Rows from block 2 of a small image classifier, named by matrix and row number. Rows with one number within an expert belong to one neuron, the router's apart. Each number is 128 + 24 x the weight over its row's rms, rounded and kept within 0 to 255. All counts start at 0. Numbers have three digits each.
Before each expert's rows are labels from the 100 images, of 14848, where the router gives the expert most weight on average: "responds to" is what is common among them; "peak on" is the class under the peak. Only what is clearly more common there than usual is listed. The data: rendered made-up planets. In brackets: how many of the 100.
# router: slot weights (model.blocks.2.mlp.router.weight, 16x192, trained with AdamW), inputs 96-191
# up: expert up (model.blocks.2.mlp.up, 16x96x192), inputs 96-191
# down: expert down (model.blocks.2.mlp.down, 16x192x96, transposed), outputs 96-191

# expert 7
responds to: full (58); cracked ice world (35)
peak on: planet (76)
router.7:126135100152127123135154098174100130130099111104113132098110116085154152180171099113160119112160151164136120118147096111107130121148123130128116116113121125118115119133112122156136142103118136139151136144113138095122170143112097120108097111144128114082146161128149154080155125116102085139
up.0:152140197090100137162103073171145123098121121159150110126125096122141123124147127157149125153154131116121136133116102144111122116152091135116141142146129145131099071138119142120138126176074140158110081061127157129175123098136138109182154144121108141131129102154112097180141104173143141142
down.0:139143118133126153171095137147098095120066126137084108136104110126071150151135156172148094137131170143137152133118110112132157124112127163106115144178117118089094109142138114112101122142109113104121088095097110138071139141148115144124144153131111125086098076114135108096116114116117102134
up.1:092165087123132126146166119096135118132115126111105119146125127119128148126149133121079193093133116102190123170150115124138193060163135097125111126124141116100120102107113116077106177140102122129103126105120130112137172137142091120140147137133099098156142091111138121145133145195146128121
down.1:154124127151145103085119157158127167142123109130081144094145151144079130166106141111139157144150079120135096085149171159133125148077157159125140116146112155135145145165171119150115148088109139112153165155132122175147029158113137128120134131102180132110140150109095104136092131120133093135
up.2:171126108141131102088104113185129122162097105100100112137171141093145165160098104059113133153155134173124134131133099064125145121131115127122134156134146135126092122118093080116166112157163140129119140118138131134151117123136148155127100110110114112096126142080151118082150153144143128107
down.2:116112104127128141156132155114159127099130124146144110139060109165107112113139135224084123101102089117138119121113215112123080146150142110100103125093123118130145142125124124179148123141108137148171145128154156091172099120143113097114133111133140123112104119164172142095135165156132108132
up.3:118136076141184133104142116085130089070087134121110092121136126113142109160116100129158152147122083154127167142137097099117097130115137100114123108147070087119111107103123125117069131133149092148078145173094117116105145152114103140131120113090128125149071107131122125157153149119136113154
down.3:099118171101120092103130149151116123107134092115141092128122179131115173099122152120147115163131126125168101111159157096119129165072151116124141167116174137139182161148150134176164136131124149103155114121162127113119110132124140139102145156129136100107133154151135128133071132141124156124
up.4:116170139142106149134145138164111095113144159144140112163098113154107139124103116116149131160122148128178104127119131121085135149131118114105130074135130106117132152154138145124140132171084120154123115168130093086107111137137131085173129124142140099096124139185150168152144109182160093141
down.4:123100162087099116143128132134168156132135129098111160140110120107108138116119183114115141130165092092126125079103143180171104092137117128148141192146114169151106087122129131121108133161184141099098121118124101166197130146133140143107150142145134141172134126108114103128087168145136128141
up.5:125139090167128126091125119154083126148113106134120159140098090154119113173117114091179150098129154143139075126160109113121143107133115137088129125112112107123136140148143121148125121098098152140087122149157124100129138161098160094099100136126106116078102130152148154084155087148142070106
down.5:153131167127114134150129157110187128116117113148138132157109169154108117066100180151130130123128091090151140141087153104115114146150107090118162145132127164122120134125133162125092155156120115122119137102132103157109091128111140149129144123130143148173150094139101115173035116146146193130
up.6:148162132161143190101166101111158114167134124130139148100101170127130140143115164151147148146139098098133138118074162101087138138127087179176155117158083153093107128123127114139150137118100122115150119142122129130092124134125156149143094127119141073142066120143151101096132103119143116104
down.6:132100165108128125103133107124125087111091159107124089157110084097123121098144123129142138128148128125133164116119100157131139158141110113078135142144177117168133116090123115138152125107115130115091137170155155180136117140158150111159135117105137133154107170155106129157136151161127115159
up.7:138149117132120191147188104124133126135124098108133123121105103151154160128137122155106083151095087094092094140136100083123181158151160141151120120146163158113136149163103105098111088170160110154129124131127124078116116166156114090115118135150126153143113091147150132163124109155160155140
down.7:094154110126147144126179123143100077084123128100139126101186132123137138133161116106164098155158154108120104131162165164089182120111135133139138139172150147176159115152106135065132106130108093142128112104136151141120176086138098148141133131131118118117111146098149118127138084152141140193
up.8:111159151180126181155122152090129107112099173132124137126138094133095131121089135104141123115135139126170115142118184087141123186134130144131151147122134145128149163147127136122115120137110160129080124121127141132142112112078137150150088134117097128085104137174076132148130124112081104114
down.8:092154165145152116118142172102130097094135122134160144116127160083126126133117119146090147070095128158166146113134153126087114097157143137125122074097097123121178124162120139152115157095090113165150134170148155130133119094099134091170151097127132108120134117095155118138112120100113108129
up.9:107102127110133155107154128094112163125143101141120111124115106140116138110134086160115163118137106111110167152139149178129169111149137109110146096142148170093085092128183110071156141113165131133162146135094075116086124100117092122154123142157123085121158153119155130134163130128091146132
down.9:133111098114127108156118176147119173151153139110108122076147154120114131143098149110146117146122151119130153103128170140143121127102078108102109137139110139111083134155159096136142127172140100129136114142178166168124087079145143156137104103123122148142124149119091106161109128142124087099
up.10:156114133138131165129166117112135172133099101135069108130127134123122119142156133163130144128129086102155098127145109177132162123127129096178109125146115158136115136184119135134120144124097112152083186149111138164125176127118149090119149118128149145144123172118122129162113160186109101128
down.10:104108135148126104089082118087141137113111110078170127076101109129144124130103137145116159120138140156075116140100110106189160134151128122105114150127175173076142108113158125135130119135102184118148124121144103128126114087147146125127131132137105088126119079138137131125121122105103156111
up.11:139117106163128091148110152143116115141136164101122115134149123106088113140124100120131162140120170130080129153154145175154122140119095111144134156104146120135156164145106139149120104132150139130116115149149102100114064124117151098141121162131108168121127142084095154161137144087120086133
down.11:142175145109093110177137155109124131097125120146165144121117113143128101139117140148111133132159119130146129086142150158111138113181139158107109117141146132156150093080090125164097135112161131142120097129149149121132173125152101138136126147103145112106146107118141086096092160128105137119
up.12:121136183166093106122147149079145111142104178151099161140128114104112077106099119121114148085117123149155067128110132130138133114151081135145171104132126146106139114121108174107142144151139113127135115102102154110160122128113122167104146145117100148066164135085127110124116082136125116141
down.12:153145080131081138101154193167133122101165124138143155144112163127151117124122121151115119142118127139120144116124145112118109069180102129105102160110129113129132154117113117115128113128091091129132146132133103131135141109155185062123082100086111121103102102155143130117173161104105106113
up.13:140107129161145148115085176121135123077126156152091110103137139129079146178132136155088135091173124184116120091096135126133114125143157110133137104119112106136123089138144141118152108159142132157118142123143129105109087082115156129139107116156195130123115112076130133128088138124097108112
down.13:135147118125111118158157086102078132155179148141124108178127172116156150141102116126118090094140132125146149151114119088156106080141141104145111134155137120160106167090142149155118121147152093138153144124142173071162132140108131158080137162091094146116137128154147091112091095138143132116
up.14:117133120146117108116097142140098152149177153143145123139118150132094118131182139075154096091107112181086114107123092174127114122119139108158129110136115158133084149100186153127138126106113168110108113107097145153121113119142079080158142142175151156123165146152122113134115148107108120113
down.14:139115109105111121138093167123095129159137129113107106058155145152152128106104117075120111129137123109112126135148124126162118107090136153133102108139153167096152121141179085125141160114166121107139163120089145134119158140158118131123112084096116093156135108089122119186122101129100156139
up.15:163131124138134080123123142174123139107095112131137140144093146111111108143159110130131151173129120110123135096132130120098113115123159111142098161114115115124131104113119150181121116136103100136116121161161083132169131157153083146096150124120152070169152138161113131139080142140132110138
down.15:108106098164106165156110108105178135116128138137126137126123132149128147117112179156065121142171102150114113159151136120134148169149086103130107109142148126135145128121142159142128108158143142142136135101153122089136134133111125153116136173113131158122126148147161124095114143117152069129

# expert 10
responds to: crescent (99); desert world (63)
peak on: planet (100)
router.10:149150142112082084123143119115158096109110141107125143140154106131126128173153127098149150114091071138121148152156153103106140099124110091120156114105149145102116117104155122155106140137122145141172154145126145129094117124105143121157141093105158172152137091128132164155107101119142113119
up.0:076121153130143140146135118113095137144141067093063158117115108134118138128099128108109133135120120144140150126131088108146131135109138163151094163149143138103121149122125150159146087141197117152128139147093149127154112129127087147132129153121101132160126168116159049133102141155162085138
down.0:173123127139151111104137114122137134101078163112171171147144133106125171147118104121149100137121143135083113121116132132120108141123150110111112096130136071156158102160131143084177151155083149107106085103131090132092149096119177119139120084161136170095146093142128151111172130119120209095
up.1:178107127138119127101156085089127124130137168103123145085100121138141152168155103111135128149119183164124130144141117107102137097093147105089134147152123087161164083102112154132178132126145148159095129124154143078125107184112091105105116118151120142137165119135090115114132121127121106122
down.1:086119202067109170140120101137201139104149156124161104086106112132126133116115115159116131104175136152149163112126131169139150135109138137106121142148158118130112163127154128106085183126120116115141147147166112105132151151122115125169139139145123105132140147116148107171061081085088116162
up.2:139088136123147087111140165138151165116092124145109119119101156134126081072125145122167139133142138121153142161097141131116129145145139178131142130143110139125134110103124114187141167096135161166109148157102139119120098109142116105105130128130115136155126144146114075106102099108140134139
down.2:097165119133103146124121161119196114130159146117117138125124081155116153167159120152144133125159084136115156123106166130139136113129115123159136125135121125139141135140131161106145174142135118115145128129119135121168121164173134127188108128105102121148098115099203136127124109101144125117
up.3:109120118082095121123107142118125113110128123116123115111105095119116122101116100159095135102086084171107130141137089145129102112128101085140134131112136139106100141128067126146131150117122162150165101116124149124142088141162154113155143142157144156154170173140125108140147117088073137116
down.3:135165166122177138121146130153167148107145164113166175127094109135104120094100135119132117139168194139158131131131177122136090122125171180102123110163122117141168150125142120138117157144098146135133145163149130125124134121154117151113125143131104095099121114163132121126113083189136106176
up.4:123140155084112142125120150138118142132136119158116100133109136109155108165151154136090127134117153099170080132105118115081139124173099166103116141090111128129137148165134127095122176116123073129133145131151100134093109146117132133116148128160114113164165131123151107120122136133114188108
down.4:129113111172161118114101086126082138137135154120136142111117110137150151120130085114123126116146129162116172160146139137148188120078091111165118111125133099144092109101127150178081093130124106141125112162135139077134167162141125146141122112113158161105125134131104146142126111105194122117
up.5:164123126141094106144134136138132132139162105130138156130115127101079136125146129101106109143110142127096116112132113188154149125184107098147129145110149089168108123130155128150122120104126119170158118100170124121139154103173107106125131136152111157109108140139131093092117143132119148121
down.5:098168133123143099099116145122118095123068134096157104109141138130105148116104095127113130145129115153179141147169162107164166172141115150080124121133164141079122125160132110148098151109108136108125094157076133136140159088109168112123137108092161102147130153120102151185133172102105132175
up.6:146095125133111089122083132148102189131122117106155158127134158113113111102127120106185149143104147151146106091144120151164137148124084131121167082127094138143105127130155121165121124124139155120149119095117153164106117136140129129116128105146131129100109122131115139103155147097127132113
down.6:115104153100120121092114126099175095120121133131108083075127127084100118178142115131103180101120138138133128129098143095147109121110153134093057155145115142149127116153134115081158158132132131159095113150126093134116104101126118114119127151142113151130126102132091130160122120147112110154
up.7:127136127186132133121119113127102167141140132121123109104149153094123115157116122134118151127146155146142105151127141094129140110117090099133102131106151123174133121133151139110132105131127104148102157104129114105120139121133136100139126132134142137175123140092078115120108118098147153133
down.7:163117104155097130114110091122130127109116149089124116107113124097090182133107114084093125129135117117168100152175089110099099145107119139115136088140094146115123181131107133141115106122089128126116174124142167125136134112112138127127101142121169135114073114084112124108165159111121124126
up.8:131105135180102117097144129116105148172129114115078110108101112132109161119118099082142136135111161181096158111119130117146128112112147160124124120122148093088145138085092121154156135126146117123140158136119109116160107147152149096097100094095149164126138145113096094110073126096088118102
down.8:128114124128111088137132114108102125119094132146122135152131116096083141137146134120103124124098097135093096110114108099122158137081059118118070140126143126087136184129137134113145119112160132109140137128154098124140106148104098158124152116160178171135164135115163111178151137133158114118
up.9:182102150106154140159087130120085125098098103133081122122136157105128086093145123143154120133112123080137153125119130108101103145168108087109157129137099118168147124118127107152166122109108156178098103110128107107134168099100145110124114121159130095094103102172155081138133085116121134140
down.9:117165113135090115117167132134147100150166132086116089167129136156116140077109151117107111154100128127151150163124103121124160161114143140197101134149110112091108126159154120129115118138162143090123105129160117127165108151168082167119159117133113149129136151126113181104129167085165101122
up.10:135128089150096106167135163136098134135186116156126120100099147150110106124167140096133131075129160166120180093104151131117097087120119110110170142123113105142149107156160108097110135146071126152135115119144133126181121132110118158156131160127160143141172136123181135115117162114086126120
down.10:112135156122134131103068115111130076091111121113106167162148122087105116164121155140140137147114171110121091119163103127127163142127151125092104123129142175120121112136135128134157147152156144095153154075145128096099108137141121127137163092168087129067130112151116143162150135139178105193
up.11:092138114160110106085106108100131168147148134124110140089131142147068114109087134140142121154121128164141096137108132105152159156113145121157082149176114118152127101107109137156107113150101126129146136145156164099117077127099117098126192102134155136099145109126148142121129168139108127112
down.11:145134171123116139153107135118140120074147135140116115119113127154094169141139163122135153102163157105098145122174150170108153156106113134124147087148171129104129119119144153158105150146112105111187114125104142187080135109099144135150101143082111132129122124139113097132124079130123130112
up.12:137115106110161156129133128121138131099122067077127155182100093127132103139102115114158111133138127113123135135138110127113135126153115137169137134164096118151111081154119148104130141085122147126078112105127090123133153121125167115103122119100093105163081102169145118117156148180141125134
down.12:155118139136122090143123141130115132108103183163148104112172140109115110088124129144113118135049125147137080130129138102086102142111134122114147117112122106115116153128172102117103155092108153125150148085164148134137167132129077113126130100119162116147136120146102138156139097100127084115
up.13:148124132113158143089118144146129119139124137120176063111092117129081118143118118167111078112133132132153091138140116127137137137147117143112172147156147111132138132086146154081143082107107143119125131167089123185106113130133077114106134107112131098112080114128131151108160129152170097096
down.13:132138129130122166143128105092102136171121127108128188138118158134145116150159158097121119124172098131147156143141107157113161149149124100145092153103127127172138116141094123126109130102150139132138098104169144093159141102143159118117132180138096089168161119153148075142147115111113127152
up.14:134087161123136110120125182138110120138131150106129141136108094120122156138142098155126165123123102157107144201110096113144146133157148089124146108123101075079119142113108128167127145130124180135151132168136136133120128153165160143133117147142097150137153134133186118123138140080098097147
down.14:166140105109146134124091100147152175107150116133136117115153141145127148141109114110109115122165130143123087125116129143128118098100076170157079114169166127119199219143125148110149152132163086139098137123128138127134126074179122134141154133105095095102085131132102098116167132143175139118
up.15:122137175130128163165169111143139147141114132147129124135118103150125134138102134106125108127148111158117100119114152142136125129162114084121109113151142114107170082156172151077180174135136102116127139072121135159113160101127120157142168055115126150161191095119110109127133147175133127154
down.15:084097085147103131092110094158113112156152123154122113125144185077147165088111116118114147126104140216141103152151114128110141143113127153107098100108168128144124127150138165138112112146135116100130130155121155123125141122110095161114120123107132119092105141107120165116110137119116106126

# expert 6
responds to: glowing rim (91); full (81); desert world (40)
peak on: planet (95)
router.6:165138122150145084157137136137081138121117107094105104094129125082097114132129097138117131149112089132161145101154104149095125124147142067123131149134125128094122091162183141106097153156138123164097151129137134132124152124127115091158132102145105155139128142147137120125132159141120135159
up.0:098136152097144118161106177142106144128126136103103098106116124141119188119156157122137119147119137158121104122155111138158122147152095127161126117138185126057118096134146127110084142162153113148137146119143108140132128108121122166133151098130123183082109116151147130150131119196127141142
down.0:157064113104157101115136138127158100156131129110124101125138165124143110167102115106122142098123129130120110128144121112098131148131131157120118135101105119157108175106157127160168111110132141105119118148176161122121156151154140140097151056122142106133119111119102173126134177109109126133
up.1:096126125149122083145129156125130102090120104127131135138144097171106149098105166136123140157129117107138126098176134147159122167170118076176139145168128114120158119126091156142129136126148129122167157108142112159126117085133126133111138125189110102126116162144126133113146093125100117132
down.1:162142119103117165160144054105152140100110123145154160155131139160153164128122135135109110132111162067125118144109143124116134130138137176125134139083135161087120118114127145118103091135120157108149145074117186084148093129082127134154085157105119139078133115159127140142113117127112132139
up.2:187114095140169137144128151143131103129152113140121136147134143127119135163128127081136119164144148121117142123129109135107120111105097137148102121168087161116156116164129169138118091165138110139146123112116111148122106156148184169145114120118152119111085188132106138110156134112186073088
down.2:146119105108119100161137133111134116146114158148121129113105155105115146141161107125092169163126138144149097093149114133147133112148117132130177149116158134127126153120105105129117121104130142092122108154161115125170141120128153116148100160180130126161116119121053121112125102147066196178
up.3:120086091141133143144094133116106127117121122138134107136112126090091135077108149126087102132181103147140110115120110115143147138132121097134188088107151100120153158108137144109137161075118150119172158129165158105126120123116060116152129096125133115128141137094100129140098157085103104111
down.3:137110178142121077141077160144087135192117079094112084176130143109128098157116167085111126129142132119140126121132120112163150162138165185138105154132162109080130151120167168102100135139118094140100124115136121149162136161161055144126163100112123120126143145112167136142127138122143129155
up.4:136108127092090116123160128158138132153092124119177087116161107111153124157127112135153165076127107132130154119151116091129142095112154100123115102131127139138163120122132117125095149076138116119113132150123129127081111155137119144151084189085112111113116127144119140143132110145129129072
down.4:147149112099154127109142103126124125161114147164153115155112088126159204095140151088142098143099134113141100130150120097082120129108143117113126116111134171132147086142119116149133113108149178116149101102132140147136091145126128123160071135162130134154131154089126115147126119145101156187
up.5:178111141125124109135133152137114145116148135143081105089128100131146132148133088168104127158120153127182104128147137101146121103146150156128158110135143096176124111117179144110165134163105127148107144138176152096192103133127086126127135169142120166097096164113107128080116140118099112166
down.5:116102165100155090114141133149136170148117163107097115177120155149117181135150163131124114123121110186124138129142099126188121139129142082092106121167138157135131172103121150148177126128129137148142160150090135129111090119116099115129168116133085161141126126092115152122103101076118147099
up.6:117114092169136150115155116177145170146125151174117105123121119187146108111133138136144111130127141166152130161112173120152120125121137155109116177136125088166128118124148141131120131136136116126110138137113089122107122103160079146159097136121111130152158114110157147081100117181160147097
down.6:142150131132122144105087113146142103125064133158156096149131093140166094120131146131148116134145137140150137148089145154139116164076096138078123141143074112122076118109114133104127100115167113141165136126105111137138136084101128085143146115134127104102156160158125171164153087135120148124
up.7:105114135131149157137136103175104141110135110123125129122121086142089136125173120109139115148158124144121124131144073177109094143126116142154110126112095145088121110156112150150194166147095140160121119161133125140131154145169146114121134157096112092130116208142148112175141110144137076101
down.7:139122121110126134119117163102144124171092157106136136077121103125135153128134131165116161101113133175148058148115110125170155153130102109092118148143154125140122153099139108130099131129132148107133114074090118118142114133132192161113128082177082102163192112110122136058130147168122127121
up.8:132149116105148126137149088129149153115134124092103124124086168170151139082122118052151101134090188120118118116131099117111143122155131102135083134135141151112115138074153166099119151136148120165142102111077148164142129106142122128149138141141093152118100141154126106099121100116125162131
down.8:172135121115124086129114130123171152115130146127113136146151145086134145149099117170103179134092134132099127091131159149079161141131179103114104104156108114128151091095123117200099177114089157100143128137139102153127129151163162143152120125116161142136136123091136128130142127134152107154
up.9:133094093132135142143106152179123179138148124129117169100103122155103144102120126120143133137078111133112151086124135142115128130097127083118172155082145148100095113137143114139126097162137110207113132088108137119152109177139137123160111097109122119119112098131114111104089150113166135098
down.9:099088090123167133111130144111163068116147137154141133091158170137095095125122134117144119147171143174157132141112105099116162108170127199143115106126125151135129109141111136152141157099123105133131108182097122131123174100146106156127095107118113142097169129155084138144159147102116100151
up.10:166113152098137104123123111106127127124089135128137173161151140120136125130130150069116135180102085143170150095133134140114080153106141054116153148124087116098107118131121128152128101126165142169090122126142111117133136079097126124161128114119131142103111144126110094150105134099086132103
down.10:112156109107126109128165151123143099168163125132143147127081161135080104150068135142096135129156155096143099149149127129169135122117166175083113123163146115146111126142129129133112115081122124073103158142093144100091146134144118122139122147116123111139149118135144151152112155122098133162
up.11:117129123117149103155141158143138107161117115125118107122170158153139170117141127154176130148136118139064110122119095149141118142133111126169099150157125085135138100115126134137100107137146163132087130126088181137096107107174129100143179143121113146135146112172141105111155101106124157136
down.11:154110101104167129088098121177157109128126116074128137110150138109117113137137120156142111137119131151120111137164144136098196160152149111153187112124125164137088136122088131149138124133113118098146085113145147135167127122112121135106142078111160110073130135108096203122129139088154091105
up.12:172101109137145113192125119127170139129172131188080127128146136127117136091156125146087121127133133142087103116134095101142148163115113078117156161129134129139130145102133149116088123166121169132139164133123159140165122077145093136098124132152091142129136140109098114113101113128132123141
down.12:075089121163106115114161103120115122147136144141129123138148056105123142120102107128117166133114102114135086148118085127119117152160132090149091152114108150167136156137101113118164115135094122143147157089120141137143139167165083088111125132094147127104103121080115131112103116083150107142
up.13:096153141099155130152168141111160101140080146155129089120119127152122105128139123154122076091109088135100129138098084076155137128100107115145117115161074076126136172111077115147131167122104114127112139143097147159137091113141071107103177125109123105110159135145120122161117094108113130100
down.13:126115167122127133102127125094078129132099092149146188129132083131149155118119155108141141128121172099090150112156120160133115153139099156113170144103125159133144115132118137115143132091118114094079152135149113078118110120100174143121093114081097140097108170125139126126126130181150087113
up.14:121152147139148101131115170158106097157114120119132103122124124126086115108123166118130127150116096126139125104111121122130121148142094143136098122111126121136139125162102121103104104189109125110099083140112107150110102160166165121180135146083160145136102139120130132167126130145126122148
down.14:120103115130115132111156145129138103142131117084137170098154134121138149100110114085119090087143098140102135129141122100109172109056135139135149134083095160149166166126129117161142099109129114141139160137109159124174111098154100147104112104163126131133121093125106140133108142091091122111
up.15:158121136121137150119151105145130154132117160141117111134144101150122162190107088149182130121132112152100172109156091136096124126148107157119125094161119112100095137133140121120127103145127139136136184123112158129107119111114110157108089135121144111126160130124142148173139127120170126126
down.15:122120135128130156116148157107124115125074079160120113117121154177136109130148159134130123133135131071137120132109119153131166166117144129147157160127153158167174136135148096132119147144125122140090123158118155106084132113103155113112117102149087131100094105125150096130150129081135135112

# expert 5
responds to: banded gas giant (53)
peak on: planet (60); ring (39)
router.5:108140149155149105136188136132132131157083137095150179106124151117087129115144137136156130159108082162123128109142084176096111095107100142123100129114117130140154106134125097151082122150136093154097138181124134098118153173125161142112139118116128147160147137157160135130106105145155116128
up.0:115111104096093112159089162132104093108137143129078143155163149124071161123103152126102095129120122136141151103158125136135105144136117088143103123125136122129175129138178128099122125104160123089176149131105131137113088105140091179124086127146170132168133166149169112146146107084110126125
down.0:094115138135125104137132097117137146154128110143145110155118134128164131101125121167096162153087115153086119121093155092148118072136119133114116143149114108118121138144053144146136139121101138180106135081125142125093137132107128098124129154107116122108146119111113117110098157140147170172
up.1:107105131110114141163055160116154118129143182126106136112108092121134096108135142130171108124152142123116107107132140160135101183148132154127134115144098155103072156126125106092137129133119134112115115114096148123138114130138086122151181151160148145112124114160182132142166147150126137131
down.1:149147118138156157105067115140112180125144103118171094131130156144164166160098128124116137094117147122082132133139182133111175136114097181137112210131122124134104125127136164125124088147130130203149151114132129099136139106125091130137097108094139093132127065119098115104100119121107151118
up.2:130145112115140152117125127118094139144162129092120113140128136131185111147175097115096133112071071119142132125101106131080126086124121150099124102056127120146103140103099109164112106122122166142162075113135142146150086160123131102141109098113112147099104123108157091130113131098136151130
down.2:107127127147130158151123168141174079076144140133133125085160118145119115110136138163120128161152110122102149127119154101107191169115148134156086123160132129117132139177083145127124146144119122133165122108167116165147122112139117170100175154123189141124102104083071105156090122117137114131
up.3:136109134174136135110196075135105168135115138161125114097145142161155109094095102141121146142146093145157114142091126078147132108196134134142128114115156150164110117169100078159107132149163149157152137138160118142103133161131135063101110137124139098097113091109148147133115128119128129142
down.3:072138119139149133170088133131144121130129127121100107137132091136146166122135147162096138110113119142116151094121127124124152183125119098092148117163107110107088132131146175112093139142126121131163144092159131131147173113140123108124106160143121144175073132140128096114110121113147133128
up.4:127153162112127108146101089125111169104160116142114189110164132104143113146148133122081124113138154149126120109178174133167071135165102153129111105135127123123103114169118120121121094168069069151128097122135133111122156100121114108144123138128161151111130110124149136151169119167146129142
down.4:144154113108153172155137118157119125110122129098154084125118159126159115108122093134092113187162168086132122143108158091138159107148127127190158140135129125110113138074137135111104155091143149058154127114117098124103177083120119138104141139146112124127097101139106130153148094136139136127
up.5:100130144109104141132139111095178159120159114142132145125165140151124134113130143151164112087085119079153129140135093081155103121109135142094094120131126167146115105123128137128139145115100062086117141157102111122131112144126119087121137085132124126130120144106087123142118132145118153092
down.5:154174114134171132160132104161070108169113153128118135111103129120126147130144079106082129124138168118141167127071136156099113138160121142145140127098109100113150118094122138139075128159151141138147159120120152145144147102092157115140085148107095136114125109144141135101129107098145119102
up.6:121134093159144134107103134119121101120122105135110108135149091157157099175167083084166142080129130116119151150142167103126157113127126141117123157118169085088120112124131115117168124110109111176125087128142108128078153127128137134101093134117128157151152082097119117114091131101117125125
down.6:152133109085120104081136156133110167129116138130125140097100093129119137072115178137130143144151124126161101130110116124113086123100128118147166140121169090156112120137170158156067103142136141121103147080149142090185122094089093143133144122179096106136132149137142108140137104139123134117
up.7:126138156124124143100108125137104062122154148139146092109140099143132140109097127164112067112122126134117132112164128197084111157093155131135144139144159137082089155172136124096115120154111151117129111141142099143122090157163161133163107116115108135133100118159097105142093125131082138129
down.7:140174132115177080131161157079129122105170102185155133081146117109137115113166112114148153166071167141120125113135112111122085156115135148093102132125118122122123142140140181133139115170144118168129135125119069111146123094160169114140186120128126134113104148152137142124138102179152132136
up.8:151149107110111153171119147128150090145139138112105092128121093186192140137156181135132142114128118120127107120130146145105127124096116157073101115114136090143122150080167138101126156106097129102149125112170070131132123104118128142142116163108154156137109100159197138097140117129091119101
down.8:112137143132084119123133124119128167123124117117145194098131128094100125180144150113144117128122140136180109164155158106162127099111095126138131177112108131067149113148164124137111118138162130177109100145123106107148138123154119159093169126120102121160130145080122093130116148183153104147
up.9:140128090144136118155117158110106107125138129098114064134145116152164125143173144151155117149104151145122125148144137120113171106141108160127111169107120141143141157106133141096130116116121153132102097160136205148123102146091113137144135117112126190146133136165136138142143151127133119085
down.9:140112148114132140093127155149103132142118114151122143075118124074109143115064105091163132112144072106122117123152132124127119151126127100110111133169108130180102112148088106176151143151140112123146169102154123096151122134131124125144113158154138093110155121106134140120141124091083131180
up.10:151124092104150120141154116121129105131145116153103088121123119129120147158123124106110132118172159148137106124175093124114129129117148127105081096134114114139149104134125118131150139123150119131119154109105118092115139115128108134131138110156087105121140146084124108047161147069075142124
down.10:126133144139150089143062112164128141127106138130118153119136123083125145161112141112137162094110137132126114139098169129132099164117108148125142188130132107100122116128107161119133180114169130136152091090123101132183171130123165118148121131101133152130092164144152146107172165172128137149
up.11:126168136141130093096109103139143134132113114121125114120134084140115161192102104128109097157133104118107126090139131149077121131088112175139113129135100110106118139158167137153122102082139138089144153131148114144104130139139137129121119130133116145116149139162116129146096112156144155105
down.11:111106196106111111142112149129083140125128115132100116145128140114151117116125106129140145107127154152155149150168139131133118125133123110164151114070109163110174155130081073132170106157119111132079115165127145112147074140128148164110111126097116135125088115117129132149154159128117119136
up.12:150097129118124099101110136143130156118137147134071122149122128127185133142153130099125150101165123139165166128081131102090139080157161090101145133116122106189118096100102134128117135109136131161180103135134176129130134132123116098144116162104147113101140087112136139149135167110112122115
down.12:103159139123154118113163071126154092120104102135156174099187155161150125112128124141104128097146103136114136144118158103116125144154129107114129128124109138097153129090100136172153122107131157112140145160165110115150158156125134111110109099138127125095097107103126135105084161100121152146
up.13:141152100144115165075154117088143156111158136152103118124100114145135129126140120148147158145137125115137133115139104151119128098104133086132176144134177139117150106156131143112116138158113103165137141130135097081097106085097143107129107103156127161138130121129153158113138108119127133101
down.13:107112196107165132127111146130135094133128135112177151126139093085131146128091111118131115102116154159171142116129110133170147152125154138131100092116112129127088167104145097157114142099150163108068113132168130142167112115114144160130144158129127104106121086116120121160127139178205174182
up.14:120133138082132106118151117137118125119125115064128117134144119140135136094140153107110132148160104147100128127132123135120116141121160122135180125148141136134136121126120075112138140120132117112180177084139143125093138094105102157123158134137106087133119099108132101143132121121104116176
down.14:176104081139136135141146097124170179135125145122105123072101195160145099161186164127137138124093181125139102132118111089130098146125169108127107103123130124127114125166146139123142117125103117129139156134105125146161128133108122109108106171147127139138164119108163100099144104128132106138
up.15:133119143116116112138161101089159128105139134142123136119162101074082137114114170125106148139154140137143151076154102126126162131089159153126110140193122136106100135087149138122179093180144147126132143121130127134146127114114135140180111143118140123105095177137121136159158125092149159174
down.15:131186113150119170168127110104120112148117126154139128152117124106157129139142158128160141110116139102116122135100125084148114107142127164126141150091120105130162117151131107137132174138100091140137093104121145105118069133147130127130114122114141165148133126176177121129087095152135137105